A small contrastive image-text model, trained from scratch: text encoder norm layernorm, trained on views of escape-time and Newton fractals.
Rows from block 5 of the image encoder of a small contrastive image-text model, named by matrix and row number. Rows with one number belong to one neuron. Each number is 500 + 25 x the weight over its row's rms, rounded and kept within 0 to 999. All counts start at 0. Numbers have three digits each.
After each neuron's rows are labels from the 100 images, of 14976, where the neuron reaches its highest value: "top examples" is what is common among them. Only what is clearly more common there than usual is listed. The data: views of escape-time and Newton fractals.
# fc1: MLP up (encoder.blocks.5.mlp.fc1.weight, 512x128), inputs 0-127
# fc2: MLP down (encoder.blocks.5.mlp.fc2.weight, 128x512, transposed), outputs 0-127

fc1.230:472472510490550525517453469521500473501463490509444465551499493477477522536496551429489483466520527525519504500525493475508551494495522486497471489515512479469476472440517511521500503498489528504496505517501539470459505531498469544501492509474499504507488512538485502509525485495517489521487492506512498480534487489514508508449517454491490495478502472490475512512481481436483440532469
fc2.230:468530496478540514528453501507505521539478495460535548502472514453503475475483484526496524505528515520503536485505490518485501495525528528504492532465484485490464486573525485514476476492492524475529473503495513476511479512528543531476562534545538534457457478478530502501471518507484501504482493480478495495510440491519493500452498513492478512491494451483500470480513503474463486496476
top examples: pastel; Newton basins of five roots

fc1.479:479477493505528502515493494528474464466517454514509500504454522485495517508457439526501539522477489511504506507522485497541506550509451495489513479473546499494475504493493503522540543502453528527497483502475513520463462493501473481487492482499486508461498520559471515536492487505525468532460528520542483508449549506528464512492483479497445539512510469526527525504521508489487477503517
fc2.479:472489466525482511514496485494480554455489526496490509516491509475478514516453529502519530493509468501542476511471511468464513497500509498505468465482447527506534490475512468529515484485538484455499494510477480500444548525499499472494461496539519484520477509512497474503455533509487521475567530526484541498498474506468520485524514467511494524511451490543452482437501501492493510493499
top examples: dark

fc1.426:529470531496526528486523500456540503476544501459489541502476446498514497513472495501478504446462485517484478488509523536511466505473490467469474494495502511471537504521510479494533535507536488472489553483523506531498520475484535522528539538522520490507502536497501500491489496531508490445517485531454511485488530520484502528509493544496494478454464458533510512472543494507465462479502
fc2.426:523535498469502541511464509528530504497499491530502536529526497483514526495483506493484546509476476502439532502534521548548495486500509499450504544465415496496485509516517456497498527543511531524518461491484516498495452525524509515492508465475492526522489508510519490501530517516453485440472521485516505524471475454500498502508487472470455503480498491523527499514520468495499490499535
top examples: Mandelbrot set

fc1.218:456489514483496481504503476501470487508476478499522458498510529537482494483509488456507529513462508521492545501510470525461485499490529514542530485531488506475451476514548514492476499460501515446496504457494504517505510521543457523479524534511494464507491508475518485475451475504503505496493460494472506428462517458497485493521503468551531455443498475480519485517484510488539514494512
fc2.218:477513513523455537503508456514495528499525486534502505506491522501480480454525486481476469493558490494505521492465529549522461499495519528499493509472510512505534511482542489533524536511554497519485466550502467511477516522460517484493509500481510536553528475510509517487476484535550502542543523482465508543531480490515506507503504509477542444511530488489508503497490457516523515471534
top examples: close-up; pastel; cubic Julia set

fc1.69:493513484500459523522466495539463513485498535517458503492531503514490476485518493513501512503504466443519446482534528556516517542480496520515502524521523467531493496520517494506450534525458507509521472538519532454462493520468515510511511514469476512533479508482500582498488464504497517476516477490474547476489473539517482483494536531496492491537514460512503492505495468480511525470490
fc2.69:482497498522485541518521500521524499502508551492497509506533496502489513467472490485490422527525462482484424474501478515514502471493490534496498465437539491501552496507481537494500500499520488526504506502496483532510503458453472502476497531498480531525514499486521530488465555547496528472462500526519513491519530484473486515478534501545512515523482483512500507519485480458520453538502
top examples: quartic Julia set

fc1.27:515533515494490503515524475546510486476478500466503468455505544450503526557496508468466487494510529508528501483543522498524438518507483505541477473468514537488516499500537518483494503479465494505463520536461518548516529515493512484457518485490504501495472492493544516477462501496521495512509504536508488529466491544549503498488504482468448452492494471477467494513441483514490524490499
fc2.27:485487506525483494544534469502517451495484496476490486495498465491483516562491529476520503497468519510523470500452492504485492502519552466492502514537526514517498466465496502496526513463515490482576518470505545516463506466531489509489490516521515485486477550487513484513458531517478480487492465481510519488516537546518500516560492519529521536539515557506532499510480467509463491480498
top examples: earthy; Julia set; cubic Julia set

fc1.342:488503529538492503487474477540512496552519512472513492516476520487453498537532490510500515529503511516520497480502507485499488551473499484439488543472507489485448506496498519513475464524538484537530514473517527507466530549491457491530505536499478483493525479471501505497453463523519514497495520523473472469509480475519461505488468506510555520497510505546501496520436501534454476470482
fc2.342:525473521473518477486512487532449449467481534531518498483441525507476505503480507476511485475500531463522490479516471474508500510535521497500510466444515504503502488484515558504467491514500473508503495490498531518482496478492502496529460499480531479515475498493458529509501503533590490486513466505532468472492500523475506510508494516513519480467485479466514535472541556491541503547474
top examples: cool; sine Julia set

fc1.508:486515505509464500521480490509485474511499479510528520528495460478507500470509490501519463491487488503490436536543524503502500486491492471468510475465456495476476497461537526527444499450509547434486513502478523512462536487534493498514499471486486529513506454464483509518482513529516496474486511479504468482486526523473490493436515498471519489548514488482431482523494481459502526521507
fc2.508:504524418482511545496541490470498511505492517505509512527529533518457518535526525508532486484486505457518477511504485473463501535474494509505522486491463506468462509500440509499535511470480520519539502527464473494502490514541515505484483502509523490492459516513491522458463487486551494491509487486453488516526480484521442497485449463483477512482549491514499503463483496522513473543523
top examples: grey

fc1.42:498532482504477485550505530525490524512490480518494500489454510499519506460474458481469471488510465552498511486453482449519533472511497489526460499506487543510474509502509520520516440472503525543527482469508522552463434487467524494518466500532474498483537484491499551481513497529511529478479498520479496464501519508480512492496449535510461505503528516504512501472505480479508532471517
fc2.42:474495490505509479469506494487527510519473521505487458497544508465502463486537491534521487485524499499484499455508522512494476537479446472499513522491559466466484487500501478529520487502436512504490487509474497532506517482523542535508453501478502518509467516480499511482474524524443462483486493480528485548502533497453422485485492505510459503514475469484503515523453474473503468480512
top examples: warm; close-up; Newton basins of five roots

fc1.417:482555525478544547568514526507497483501509499522467483512515527564523503510518537498488506475491490531471499537513509506516514484458521459486535466537469518471497525478501505467520506489499474491493511523516489483505540486490483482540549527518474476507504472517472500519487464491496501491473482502508479546581505527499488530510532501443525513500513496488546511495474518496519460491476
fc2.417:498478511533491465500509525482504494540497504486495542497518483463490531516504534506550511511537492496571501438515491477491494464547473513487492490491500517482512499485546493518519497519466495451514482473458540462484523502516479459454502493478496546448478512509481523530549540505488518525473482496497538494476522439499499464468522516523492514474489524481502535474504505492502494519457
top examples: dark

fc1.178:523508464473480479495477511546526488518473515524470536501468528481524505467466542465538509493496497530459450523493494498532432452486468502481512475523526490449492490523517494511517481549503517544495504526516509490469507518492469531507480451491498496506499488508520487454509516481467508514548514523517484524474536510509470525476525514478493500462495483526487465465543518529506464461497
fc2.178:458549499501520503518515518491491539506522490481527468532493517531504521470498505483482482492514501474461525510488528505541475446494522523510484516483527472536518480468490543506478521484462447506466530494546521496536541496532471449517484516505465500535466468515502477505499516494536491496512561509494522438501479501508542489486502534493513516508505503524459460503503520537514531489549
top examples: earthy; Newton basins of three roots; Newton basins of five roots

fc1.308:472507505493479541507493523503493541526492499538509550514457502494538500525502497478463513480499515535501490497461478531503531533482481482512513533454502516480450486482489488547460472523499510481509461450550486497491529536503513515508523523494500456490540462518495460490485507497488491540523486493491466488526461492489525550478506535501540477474485458502528485510499518454479487544448
fc2.308:500531540470522481530441483513529512524512494481531494514464494524534468491508495486475503521499502474528502454478505461525481501509526478490504510460544486488458526505523483525482530459515459496510496487446481483524442486532502503459514486467466491485523530514494521438497507498474483517518515506538491471477477491481483515440507501522477488489474474529484507469456511479538555511487
top examples: Newton basins of five roots; close-up; vivid

fc1.484:518537481505475467515471447532501443510541536495471494541526490487498488515498519470492521526530488486487498516497478483480549510521520534458489516522496507443517528513521551494513503506481470530530513461520519488466494501495456485480536496547462536473498529528523505508517471489491442463553531517529517514477456503515507528515504498507486492499544501501483459497485498476478532515491
fc2.484:491479494523435448520501508526530495520493502540459530499454507515504558492521511460497511478492516494540483464527513506502490497501487536498494544476494537513501518493522480513536473457522471485546470468478528509505496503475473489519500487496513505459528483537450499544506475510489532502511470477509484484522467480532517514567438542519499500511499524469478511485488494472482458497506
top examples: Newton basins of five roots; Julia set; cool

fc1.44:501475488464502482509504525527490487528517447523527464494526492508511467540515525523533511513507479518494485495515475484478544487509523440525486468488521505502515473485492497465526444532486508489510486530475561494426493500527486511498536490454503507527490500486503518481551517502494508478552501526534431480487529491479480542493496483475518456512505500519529510515497516436487498519507
fc2.44:533478522478452488507509528460485524519492513557479517502513528471490469515524465478519539497505487472512482524456502467526527528506472507515545524520498491507510546556520500467504516469534519536488469450465491471493553470511499536493500525463501504503522492492478489517493459441480531504480513508472510463464520476478461510494506496455505491489505500441489498522516507501466499482470
top examples: pastel; Julia set

fc1.120:493512466512480495499514496517444444515505484487519492512508512521498538547495457489443498501483503544480541507483517484519532523501491477451532463520507521476466522514531507477490486525430512519476516519474525488470523503536455478526442516516514567500500508493489500478473496501511518539482497479492471502515509531467479498491433532507510473530491486461514475490480521528489507502497
fc2.120:479469546494515479466512499485527489474475505487485555483495532487476479460536528519539502517520503454481501465511485502506459506508530531499492498533484493487538487516491509547509505450565503467510507465548499524522506476467491541489564496493534487509475519517534486468507498493495470453527497527487521508516431494569517512502517504510519469488505487512497495483526477494510482499532
top examples: cool

fc1.11:486498496465456505525466518537477451533542548526495453506463463496500512530516521444479493485489483505531508533487516458472544488466516462527493508470490512483486480520535506518508514505533479521503474465515502503455544484466481474461547514466519528498501518533456521536546514484493509507533475498489517450472490526513522511500507530481486508494516534477522504487518474502504526524517
fc2.11:534502453519459466493480525495520471522499456495488483524520480483500478531536486497519515497502480474501510457544524496479490485474435498466510487453517483459534469494495466501508482500503469496507484549463504517514469478501516534490469474491523537467481474501504476471482526497501480549444464463505519481498471508532534509487523531461491477512458500531497520490520481462461542498518
top examples: Julia set; pastel

fc1.440:514522563524509500529536539496455497465496507502486510503504520508511502495527519490477482496529522510497479476510539521503491521489497536531522509484499499494474498505519474450516510549504530500508490473479470529449551475531449493482488504493454535500474556481467470531490487472504540516470509530499508463516500524498477454473495494465489504537519509515539487475529535547462509517450
fc2.440:486469540512513489494492521496492494529440532475490493494473493496484518500474492500544537535474498532505536519488494505484445502496508434496516481529482545545496473519509487516499506515484518541499558516508520534505487498521529529540486486475525481481490475506514507508524486482478460518472496497480504507523501532485488534529523484495527511445489463470447560446458468495523491482520
top examples: cool

fc1.411:515480560488491541472462547548470500566500465511487447525510514536496523492501502504507459453465511513518477457478484498540501471492465500546480481484503504441491487554491462511489457471519534500531463529520480541517508520518470485527471489501498534511472499499533495490484504468491532527527500543493502490504497520479486510482497494483474524473507501488513468467518496482509492491524
fc2.411:487528480490493478509551511506494511455484521507479449523544539479514489523526474517478486543510512528465489513515530507523491555483510515495501499487478461514546504491473508497494487488483538520447480487479493497496509479540518532496514493537546539547491531505470460495492491510492467542480531489544463507498552502486535454488500530504498478533486477479466511466449531471503479503495
top examples: grey

fc1.154:534457510489501503504483525486494531501482508487472529505527513539470495493544496537472525506537468524497464531496500459511517547517527454485530466483519497472523498497458477506540477495534495473489518482454504502503492510512529509497488495517539492543487463502564477498502510508500512429526563513488556492475504483540469467537502482509510505505531455522530483500509499479492465507488
fc2.154:487505506507493522485527514500532488498482536523468522481467489483530489520475500527487546528498536516506505493490524515498504490471472519493530511528486508494462536492524476472454525491495489499531465508558475487527491533494429507485512517508454504503509533503476517540463492479514517515496458474540515499501455545504493498487564564466519470498482527524494521526463529511450460506498
top examples: vivid; grey

fc1.228:536468509473499462461515486507462522503512472507488543482508462541479492511489523482475510457471535501504520527534498498494528530539521494478518473488463498566502487473464484536520468500469493523517495496541508485497511531489521516540523545492479503560485473450490506476469446500514495519505474501510500504515495500529537491498502478500497489517551501504474477433517464485460492495460
fc2.228:467539472509468518485453519489541502471522464514527545479509501500498527503459537527543527526516533495486543480511486501485544492496541485504500534534525470435498530496518523502500493503477540514501537532501496525510485499504475514491478543493492516464467548521508497488508531485478468486545544468492539496492505478533528539555477510495499487498488479511460486518450484528514515501491
top examples: Mandelbrot set; vivid

fc1.454:490507497512528471466479509524432513464534487501482532490503479483467539480453476509473478477550473511498479492484517493510501500505493478506486493533529523489490494458499521519447483497540491516509510489471503503484496486471540529510479485494519539537536465513517492515561480517468447500520501484503485494470532501556467494539503505534525483494495517514500534504518587470473497521515
fc2.454:480507494493474492477481519487534504517534480514507440536542510508477489509498543531518500521507548465578473514532515488490522512481521483523549530497477483485495463533526482465505523499484491432516493508492498508511504534465463538517476520498492465492479510511506504503507534513534482501515437513507522524533538485501515541470505515436503528496515519492477506516511468527487466491472
top examples: tricorn; Newton basins of three roots

fc1.34:506465493488556513508522471448532487503511541482481501472506460456542492515513497532486482491466509535480489524509516483509475517509527495501515532505499505470537512538511514473509482489499515486484559500479495474481434545501483490518501525490502490542486452430537516520495505477477491495508470502546503482487462490456467486497506491467516493485542497519501507473511444454466505530489
fc2.34:534473533526495555520487507515511489480514514530452493482541476492462515487483565496486522505493479485454487497496498498476523505480454477441517492440468484448467484513509478500462487480487469483500496532488527518503499494473497459495536504498469457520533440471529502520513488486482488487463529486502532524506506533504505505515524498484531477478507526490489498536528478530509482474558
top examples: grey; sine Julia set

fc1.157:457468509509483489494540500515495488491536518530489532574459546534549497501498499518534518487487514503471494508511505571533513527484526525492548501455476488473514460482478500514499454536458497484497531528507499501523498502511486478509509464540476498490506497483523486535484494484512494500492493504530553479524497482522486502516480533480511506492489432481475457526504462476475517535536
fc2.157:491521503495505550474480505493468504511507515486500464507503499531482537481509530488502522512477484513473496476487505479547503519490492473495509476564517470474494500449501526501448483514496498528566498553521466526488515441485494465470541487451492506507523508469500504487482526509481518537536498468542508504521520476513520493457511507458551486524436496500506527474486498505540512526466
top examples: tricorn

fc1.96:452474500503506530522501528516482462488483509521526485505516550460506471535517496516536476461486504496462481472503489541511499483490500451510485520491466478524500515456511477505520499494522466504519491498513510503496524508549444514492563504508446446478470436503504532476503550514521539492522487501484466471504557515512503491520471532487494491496484450483528501501491495477455498504525
fc2.96:528488526498489471483504498491497484535473487497512475508499477445537494479545504499527497483533494488495510528470509504519533504453492488487462540489524518503517515451496557506507490475491508450503496511469531558457538455516476512523550544499508493490504498565474502540546480464539518502479490527516524531534515511516507492535478523528497496535509515485526516510492522531548484503479
top examples: grey

fc1.468:508456503525529510489483472494517521520491475506520519439535497527488501490505533511521494453441483472468483505500501497470535531537514520490514508474455487481516492536492536467507533545495526512469521515543506486488537477473508508515503509472508484473497505499536505447501523499515500513422518526448489501511510505524480471463452468467478533479525497485492533490511476486504542473467
fc2.468:478529487520510520453530535512479540516504483493510571483498495491525482491482522535494491564474514522492520506472512514474519508475492514465462519460529533486518502493510493503516499502484517455464514497490493489506508538460501552478476478454457506506524522519498528540497497516513484489521567512518506534482492472510521512519519477509545510522516454508483526449470524512496449503547
top examples: Mandelbrot set; dark

fc1.175:503499496480482528519482502480508519490592533495477495505448536545482485509491476552458533536546503463513472515521540515472499519469500478490531539496521498511470530500513515523497500529479505518534477502520523507472486532496506503506535489534502473456509519504489480486504485543475504501529502507522526535496516516498524490450516497514493518487498441465494506515473447443530484500524
fc2.175:454524543473496488468487520490485520500526476458520519522480508563503458463512482491467468477505488479452493450475454489496510497494455525473484504509490473467450469505490498525489518455508494524516440507500474511502484477511498484469523497533494507509571504496515511512491520493489519540506507497487512452522473479501545483526514510535500501506475483463527509427509489526513515508479
top examples: Newton basins of five roots; pastel

fc1.132:533512499440501524498471470553469542486526537482483484522493461512532519489494554533484496512457496498510481532481460510483511509486509520484523534530520476540500460515512540509536499534491479495481496476501514518500489477546515441474492478499518524517479534540520469492477498530511523471536493470513485539521470501454507477516477489468499516499485458538469482487481534492454514491478
fc2.132:498485506504482492509516505501521453530496522489506478494509530501541499497514461471455533438504497494502504488473473523510488485475519519487504542487512476490486509445498510498482513541555532491507534496505517489496536459561493471523518491480530564473518505529507498492494506524535473493530459528522521508506484534560456502487464453531519516518500519452543484526491496515516524498539
top examples: quartic Julia set; pastel; cool

fc1.333:508449516505492500519490531523518483510507497504475490534471525472469478508489517474476524458543449523511475515512480511545507442507490530535479482496507508524500502515502479519508520457480479524443505442539535503497495489521540492497483489479457473544526460494506466488503524470501512511442546471501502452518480492505553515495523543536537498491497496454486496519525483506504521501498
fc2.333:517492498519475548440443518550451482487513468534540500436485450466450487473525553501477516495486497517473548508457516539523481549477491499491513503516483493500502479528535473519497515539463535510492504520518512511508504493536473473487491497488518494501484492488510484477503508475535487543515493504542501493486507512500480493479526478527520492474482521537507498469445508510502470508480
top examples: earthy

fc1.493:534494470522469469475497472530499497524501512526497514513544484480496450522458534525511553487542516502482509529508459564481476488529478500517509471459499509530475490555540461499479492534479499503522501466506453515464526471533537532529501522487503490478502551534474525483486494522465493475449480528507470497481482532480502543512520507509526511508525482506496487519503506509474479531521
fc2.493:485494564469489529504524497476507478485521461481524501509488472471481518531537505488518476538520484505427522508515533508525492520530481476516511467525490534508517515499438550481544433516494478532486477506516522488485479510526516513522502491584491469520490513526495503553473538493485488535519502496491506484515527496507509484515507503531518495547474489492518547535494517511523502510509
top examples: Mandelbrot set; burning ship

fc1.452:517498514486498521517527508531525464483503510516509469531474535540482496476514512452497538483503503502503462506499473485426518488495488504523518482541482519483517485494486486515483506484511518533524481531494512506500489538495463487482534514443508509469464454482478454503540505504540531473479464478528528547488502544516505505551493512559510495537514499557456520504476488465517484531498
fc2.452:466489476528444483491499519526514534495504517512477502516485513492480486483503566535480500513511462472536521496491480508510492530456532459493526524490552456495497476501517492496485490534481501465509511501498520489480524472450492532521491499537510495503446510497532519521502528491470511503549506510478483510507519484491525558473497488463522529452473510451530551489531487556455500491499
top examples: vivid

fc1.395:491497533504558525531504504498504507501519494486484485487534527510506509504507512493511424506496528561544526503533453523488532471477559491484470482502507499492467500519501477474490496476483483525528448488529520496480527497496558523464533483539472495506453487506538479516525559509471493460504481517491546491513463517502488503522524513513469489516526443502518522475518511503517513498471
fc2.395:502506517480491487506485498489478543508493507509515443476490505486458495502471492472494517531504496492507522487475506502507489499512491453495572512516482535486532531483471498488489454456492503447512497508516488514532521517499491465546466469516468523516487470499500474517486532529485504507480478463477494488430520511438525518472495516455516507518550502469553494509520486454548477519540
top examples: Julia set; warm

fc1.438:480461478451490498511487488480512496540521484519490531503454520468515525515459473465497505471457509529470482498471541516499494572508530506505523521495480486533440492456513496485510480490483504494565493482518473498468525512498522514509503527495473512509480465540523527488473517473517476530525509513474459521459503474497497540540466516543479480529541471458488501491506478500499515469510
fc2.438:479549535476525532487477532516541495496492512500533512472472504484497523491477468496525477522491515476498536493471478487500506497492507523475516513472540513490488494501483516469494510497497510484494501525502522502520505508573477520498550496532488487523502494527527465487536474523495532551508519463452526450534505516560495545498554582534493502530517509485470517514482527504533519490475
top examples: Newton basins of five roots; close-up

fc1.51:511546489501480474519511478531473493522492490496481520494503514475458459471499524512513477475474498499541486485512513504493481552542476517545523484504481470444479474515476497555507513518496467517476453497533482513503514505494478536517512506518548498443527523505488523481514481502530505455515474495503502507434465471552512492517524522483521476530486443453501466517499514514478470504472
fc2.51:499464504476543522488495521477470515506462490520453501486501511517480524489520498477531500507507486445467476491481565484525499509474464480475534517514511522506544521489500446501500496531512488526512509507471474486478468535492466496536461527481497539410471550517509532485486542464467504499520526498483516500522475521520497524506463517507506512511531486509502477504524493535477443506505
top examples: earthy; sine Julia set

fc1.165:517508516511475507501525509524500525470524512500515489478508476518479486500479483485533467466478526486479498538504517480526505496480475505469538530472541466490534514530515484510471488472487518512505498505486531563498513498457517522532558490513480503483489494522491495487468467519475498431445503482520432518540527461494480530546500486527474436508478474494553506479489489470479477495503
fc2.165:493462493490498511496470530452524493467528512475503491475484495549561508481462512455504513526472511505517499554501505474520491489497480529518504522518510468524465480512534512490471484468483510508466534513494524478517463492508545510511530525530472470470432473498462490507494520508487504518424482503480534500504501483481502480477504518504502519472527538504514545513491461452463533522524
top examples: close-up; grey

fc1.359:495542531509498517511531499514464487517470475457488471475484487512455464548531478493507492512510477508482505498492503499503428491501467470544504522533509475508505455481512496501513541533533510533447537519534519514490548472505499496540472496496514460503530481485531473519488482450499482501457529476510515517468531519484526488496455530505502449525517449481464495502499467497512500521487
fc2.359:491508458509482501512508552485461523566514513502497442513493509527466508545465474534484512494480459473473532521498451480444514538480527503491508530483521521496490506502528500501491513498470533512522507498490504505490438531495508547493460517496522463469493512518496530494474520495502540472497532545571493527483473511506465542521516547513483498512489496525503490508473534502509509491506
top examples: earthy; Newton basins of three roots

fc1.415:469450488511491462561506506493503509484501530474494470580509537535496532471511511512487500504502505543477524468499496559498464495525513436489524519497502479444495535498513486491514447490515488520507503494532578488498555504480492491506525492507499515486535518529482487513489502468519497519507536540523477481514504465471452498485510494518488513473504513520495498467482472497510507540513
fc2.415:518495547475482509497481457492482493501508480489507477503500519509482507517458518548471483479526506502494509471465492550488472504504530505490479516498546464544478460477499521540475487510493476464460463521447450475476530553502515484495505526455494497520456488491534468512549495529503513528493463504469472501489489468517495493541463464477558527533488474526500501527524484507512509489499
top examples: cool; tricorn

fc1.208:504519528517496507524527537499481490561515509476471534490510481514470484498476502485529500525482477529490527449502471474477481516522501546506506558517562495463466536531496521462498527503523504504454511521516506502500538458476507502521529465505508497488485472527496503551538512520516490525523505463457541507513516498530484535496513516509512548478554494512468539547501519540500488491489
fc2.208:515470451504503493435487514498507426477480506499505467508487497473495489500494509509525526487507494472522525493520482493503492457487517425462462479514540506505522485485507512509492506500471488463520476533494505500496515447464503487458515553497531466490522508463498484497521518549528537527503473475491502525501522536486491477484511471490483484553484541560490542512529485515494510532479
top examples: Julia set; cubic Julia set

fc1.136:505530481513483494516465510532495444468513485490464545534495474451491497530503483521535458482536471474488449468540494544460505470473519490497516520521467513474483514486473532530487477502465513522465495479519494508513483495475463539528511479523478494497475557496479517518491490463491523521519457536497484463470507519500483509509485514481544518513531474514451491515528471510457508483529
fc2.136:532477528491530475513493514469481513574481513526452506496485479537501474504522517448480469549513491494530515499479564510516464496496503499501477459497558527507520480460474491504479538499492433509459514494437442495482507513480491471501496525493491477465496463519488514550522471519502506466522509516507500493490530517500481503481488480477503517521515509508477492511522514481460463484491
top examples: grey; sine Julia set; Newton basins of five roots

fc1.305:520496495451522509539525519545473485462550529462441478511464508567508461538497499522473493470502504492521468522548514517502525523520469476528502526529517455474491487505476528491493541507467515476521480483478496520438533542487493524512519512470514523492472491485467491506480504471519510499563499499479443536512530493512537486501494469483513515487499504481500498512525503505519509496501
fc2.305:500544489515527494514458510526526521544479480483534488504452451509524514447485531522508459468486502487470497477462523491471485509470498503504477512506517496509496511553511453521526511496454477479472489495533484502515483554474565523480526460511490520521504505505517527537490472509482532484503477526525543510485489516475547476506456502537485476507496485485507498499529485436490529531505
top examples: Julia set; cubic Julia set

fc1.253:499530473494452504541530500494510498515474455520509514524516490532461517489533497462486489515473454483510483512492469509571542499481491556467518475563555487494494488506450480511515473525523487545489506477513514468465490508493504470498515519515524473551481527490479549470499477467531493471489503536495504501486551516493498475493525499495506501471470467458472491501495501497467496481488
fc2.253:464467467513471510485440495535515499548462530504503464511488470525500512519501522534521484461471531475474509512479511485497479483527484458472502511474496497508474456483535527510520512493477515492487500493475476444512483512541492545457482530488487522478489520487486544506505515467445529508506485500536481534506456528532506526492509480508496549475491461538516448464514519494498485517538
top examples: dark; sine Julia set

fc1.465:534506543479435534525504491527512495494542520497495489506511468495493508521493482470498476510542520521560484486570470473511510554492478510479508524506490455478517553485478510520481487506498485513534520530547471521500504471482555517473499533503533557515509507518467502479455497494487508532491524489508540489507479491499503502501518526494470479538524469494466489487484518482495527560510
fc2.465:467525506508473455524499498538515489524478512546504548527492456460533479464553475439526485564490505544494496492479487459503525509502502500489493513530514526450499526495506489520540470497479509493494535538544486495528504502450504453488494503530519495521491453488476519521475502486500466528503500514524539510511505527467533494528513484522477460481492485524493495471533495530504517520468
top examples: Julia set

fc1.111:488564503549506521472512452521454478486523485500482484465496505503520473499524537521493456523499493538537482518516527493480536514529558526532504484500499508493479471488493495504444496518493514555521489481503514500501504546513529511469490532498527517538487511530505504497541519496448526448488507480482530500488500532530462538517497498498470503496543496518526528495541545505494531544487
fc2.111:523507467500521508507507466475522507445444522511500487467503499451472549482452479523513514509501482473518463488481504493518512514478535491498547544475574480474498513500553479497550487443491468503512501471526513517477507485474550491473486484483474498517494498474492496488471521520511482488521516496470482480448526526500487500480530453517500486508483464486541500494521501468532464487479
top examples: Julia set

fc1.456:466492533471514499506500504557462481500477445506497485491476505509498481563494482464492514504523499499494519520551492502500453462500464477537534503496523514502529475483530492524511530529532484524449533517526482505491534491476515466517483475511487524527517474485527448524494502495496483471452512471524523517493515486476536511457507543499488446530496465469473473514527471465525503473477
fc2.456:510488478509484537474525519507470540504538523470485474503487506509487489545520527518502537506542498475503556500510476503487486521482524472477549557542525513490496470498483534531522542513478518485494489466524510514484467482502478552481455535491524471488507521511510518471445508481495530502497544508553501513458521514523482522544522544531474490513477482535515510479517513536500500496460
top examples: earthy; Newton basins of three roots

fc1.475:527547547429497499477474522535513483484486533476513504528482489490547473514504527523506518545517486486545479514513466500515488494515485469496504524530512530490512504526503502525512462484486500509524522560540455520533477491506501517501519554521495503507526479468471540503538514467506474524497524510474515496510485453476459480498529501521487511537505529556487466480499470517505558505522
fc2.475:509462528595506517501488494477454495468481513513495475499534532479487500507534478508499454493524529526514499491477487486526499491494482475473475526541511482481518535478486467471520484487475517500485484527508473491508496529466482519488527485502523470495525492482471462457502447486494526486501543505503518484523520515537535478521543471462479502524557467481480505478531485534509487555468
top examples: Julia set; cubic Julia set

fc1.365:497521466546447523538491496521458512513526517528452501501472525505477472491453502528482504522548491486531450512564511502502512503501496530523523501512502500492491508512486491507474515505456496525545454521536548440500475522459507475507509533504481524520494488488486567501529481501519491458486460527488534486501508511476489511486506527472483494508505495496519496481508466443503535486467
fc2.365:448530515516487514475509515550488480486460529513469504530557484528486514508486511475449464512502467496477478491523479500528514465500487527504448507513480504488510490516510473470455482507515470545511492554482452495491481545430509521490496485539476511508527517460514520479472499522481517502470504526504488472511491488486515533520528490525519526474477494483536482477497434497492456514515
top examples: quartic Julia set

fc1.246:506483553531468488476491498537538513514537491487483496532480528504492457511508466503491502513487487531451502475486524474477448497490546482520481508534522496479474507543489497515526450474504522535543483513527505519555511477534470519506522511512486527491488469494519483498483522505501557495538508504461500493489509521538488461503535513462526472518498527476463490498489579504507541514524
fc2.246:512473512459506492543471504490490479519479507499489501516502514480503542513501546543557508509493524489497520509516529451555475493515502498473498447481504497461506501470515536452489490511487536493472465516519490466472508532465535536471514493512528534488514513481547504487548468465464515515512519445491479527502504493483478507513527506545512494486505488574540507459518490484479476503500
top examples: warm; Newton basins of five roots